{
  "model": "image classifier",
  "crop_scale_min": 1,
  "targets": ["angle", "scale", "kind"],
  "num_classes": [12, 5, 6],
  "kernel_size": 3,
  "avg_pool_shortcut": false,
  "residual_init": "none",
  "beta1": 0.9,
  "eps": 1e-08,
  "max_steps": 10800,
  "batch_size": 256,
  "epochs": 7.0,
  "lr_schedule": "step"
}
Rows from block 10 of a small image classifier, named by matrix and row number. Rows with one number belong to one channel. Each number is 500 + 40 x the weight over its row's rms, rounded and kept within 0 to 999. All counts start at 0. Numbers have three digits each.
Before each channel's rows are labels from the 100 images, of 14848, where the channel reaches its highest value: "responds to" is what is common among them. Only what is clearly more common there than usual is listed. The data: gratings and oriented noise at many angles and scales.
# convs0: first 3x3 conv (model.blocks.10.convs.0.weight, 128x128x3x3, each kernel summed), inputs 0-127
# convs1: second 3x3 conv (model.blocks.10.convs.1.weight, 128x128x3x3, transposed, each kernel summed), outputs 0-127

responds to: stripes at 105 degrees; filtered noise
convs0.7:477572479483467456419510558469509452492460525476434473448433509424515498481505446500410516450485524427582471497507484487472528457467451460481511495474411498496451506503446486444481475446485523564438494547482527419493463486514474472435574451479538502466410560459516483444438481487496472514497474485509497432517454554532408490495480487483545406513474556496477478494503506465445491505476
convs1.7:528478490499494502441515474520362485494519461497535353553520451559446479489497513506536548545503560554499553525510499562584501442558534535440480472494496530501487446547493524531536505508529544512479504537466477535513505507545440600512447491522500473601521524483495493498525508525532540464456502474570543507561501493602542483483547552561454525516522527515496505514472488493520496572462

responds to: stripes at 105 degrees; fine
convs0.103:459445459482466523546539576446570503509506554495437577505440476499541520464498456420490496478519560420559483513474477424420507445461497459446516516500511517452496484545498489520456524478479534521449558576492560485534502525437510505532541457446582484498448613524485553471438499460507479517514512536513535531476510521534519482453491513475549432576477492506526493553462510592502469532479
convs1.103:530391510524490464545479538497486471444539488488510348522537448574404460483503452448566461453523447557506501457545515495518542475549560472495464482476494508522547523554555568521473504555452502505450536516510477453487490511469429528475473511499479451533562468506485492471610533510511514434486507489501536561514453499562488476445479448513472552500427534505492510501483519480493499577529

responds to: stripes at 30 degrees; very coarse
convs0.121:500461476479476506445447499448569513487479490522535515436482503451478482499498411497521535525501533477558447521455437533498493448432479509388507509507486387429423506490486490495436499458508448530482497481482479461479488451564484544500563488508477505468438486462454481479455521510502511479492470518447518537488503483510475547529484428497531447554559441436523479660481540559477530518466
convs1.121:489492490457470467473552459489503550552506542467501400462509489527509500506569434458460526506512539524479507530568544535453554442545492499478535502448463547539519476492465509528481484500484556507470510448466518506497504578504499604504456484503504501529447417480480460512545495489632512480469491464566501545553437487612512501456529503579474521517497536493486515576466486542524483615458

responds to: stripes at 105 degrees; stripes at 165 degrees
convs0.52:496434504451518558519484529503537495519546451526449503507489527493527550524481444508553519467516575394529506530440455429489523497508498489371527478440485453467445557477496470521468498454505498454487459593475484499486497508502468500552558507436506465567478521645472504483504542544532521469565502487495552565509478433557480461507477478511523481561481498506512482565495530559564541468514
convs1.52:402435489533533479480513527550480442503526488472535579526512465538399461518525506453512512496513421470515470493517495536510507483518452529501474466478518511344449483557497491502514477485546501481492496522522472499556478469484604502489477477546506422520537485505489510466439523475453490503539500498490557516485483464567497460547468519466576484564415569563528511487485448594507483583479

responds to: stripes at 105 degrees; very coarse
convs0.73:496475508545446533505478515463504539481481488539496524526487442445536465501445456485459464442503458459578497464469470456458549448466479546496474548410446473479482459548490500487393511486515503552472506580511552403463516456471489455552494497465454449530479493516455518474459501483492448508502516454468518500424486523516467468472564497491553456548414413526567515584500582530427505489466
convs1.73:469424534476566473541536533477486512449520479547568520506510485489419521513502489429532542428510474465490480484615531488533574502497526468514495554515497537483489503510472520576458516536525518545495469470464469520555518513469502487513456504466467565458573520522547476527575501415583562514499592496504460566479418447504479499515447436537554556518417565440492505498503452518476508506505

responds to: stripes at 30 degrees
convs0.17:502511491437499527487487485507518520530428530548513444510382482467499557471492423421481515497522539376562512530427463466496544445438478539425511486542445468515464524519463459420402525477520515453475454516486535494522508436518508567460508524440452486512479476429516484492494563485505529504405539493498476443456516507525472476490511529484540465565561522530477450531460497495486453492468
convs1.17:524538514467506489531535538469529609548519497487511460524483530516571426548441503532495523536537487492524493518531447568539490477498474538463604511469491481541499526495470536537427476495570489416480505485495530506562522582513532607518538510484515594538524528520440452494506528528625487507429542449490561523493556511553515489558539499492525483540544526474482526576496497503553462507482

responds to: stripes at 30 degrees; stripes at 45 degrees
convs0.16:467492461459439551499442500455487522495481577452456460477496554461530519532469427503468527461499499401526497587499552464426544414456472522370481519488465480478512472430512504457422499524500481466535575514490540506452507542511525516459553508448512540517435522543497419510478488480493497534498534479509522519444505570458504440445495498514522487506465476449554494537423513516436456468452
convs1.16:517420517523536505485467467487608447525442497553492488501525395510470494445479525487548493437473527498512519506429498488534483551543529451336459480510501514543558504560559521496474537544404517531487477512495490518476420496559440520501481516498499476503526515510458553513562514502555529469518515525449458521516476476601544485442466454490504547467453492528493512460531574488524540486524

responds to: stripes at 105 degrees; angle: stripes at 165 degrees
convs0.28:530458442521524509493471548508568484615519486502521480527515504482547565512539475495479621553486496439502505474545504544451473544533528507399542508527482455484568527531516455465507529422490547523472563539479516473493516521524454520469552506449516438538406497543513515520489572546544456505566549517529497505479484488572527511502504434504543426481564484534548503485478608542501504533487
convs1.28:489459494543496529475491528493488492471497517531537515479535476543438453437490445414508499486576493437455534544504479518456534483576458471488453466504559525515526421541530560497530502429445494471489572573546523478439482463417532515584468537451520437597542516543487485482500532483461508456546504513470510527498535496472540475428505499500531524567433514443510445490432575546449515551526

responds to: stripes at 105 degrees
convs0.55:453448478374430498469505522519525499506508610478475443486445437448553475511449528513496557471463545379538480517474479451474523489471445516494487488500494508467522521502432448541435530436485489488488571582516501484502495530509585529499527500474563495521462510589479445475481504464486457510493494557551556470453550514564468453525446528519550471526501505545491474518544569510527489528476
convs1.55:526407495510526446506440510475412453489561476470503310522528467517411497423473462464580477467504512546476517480520537478465497503528514519520468504545503499559596484482577506519505501523462563533489516483485491460477513462515420522474482450478502458532521502490503530505568496555486531438491463471448494533528450507475497463433519435530443514467464467513474503439495549490467509487505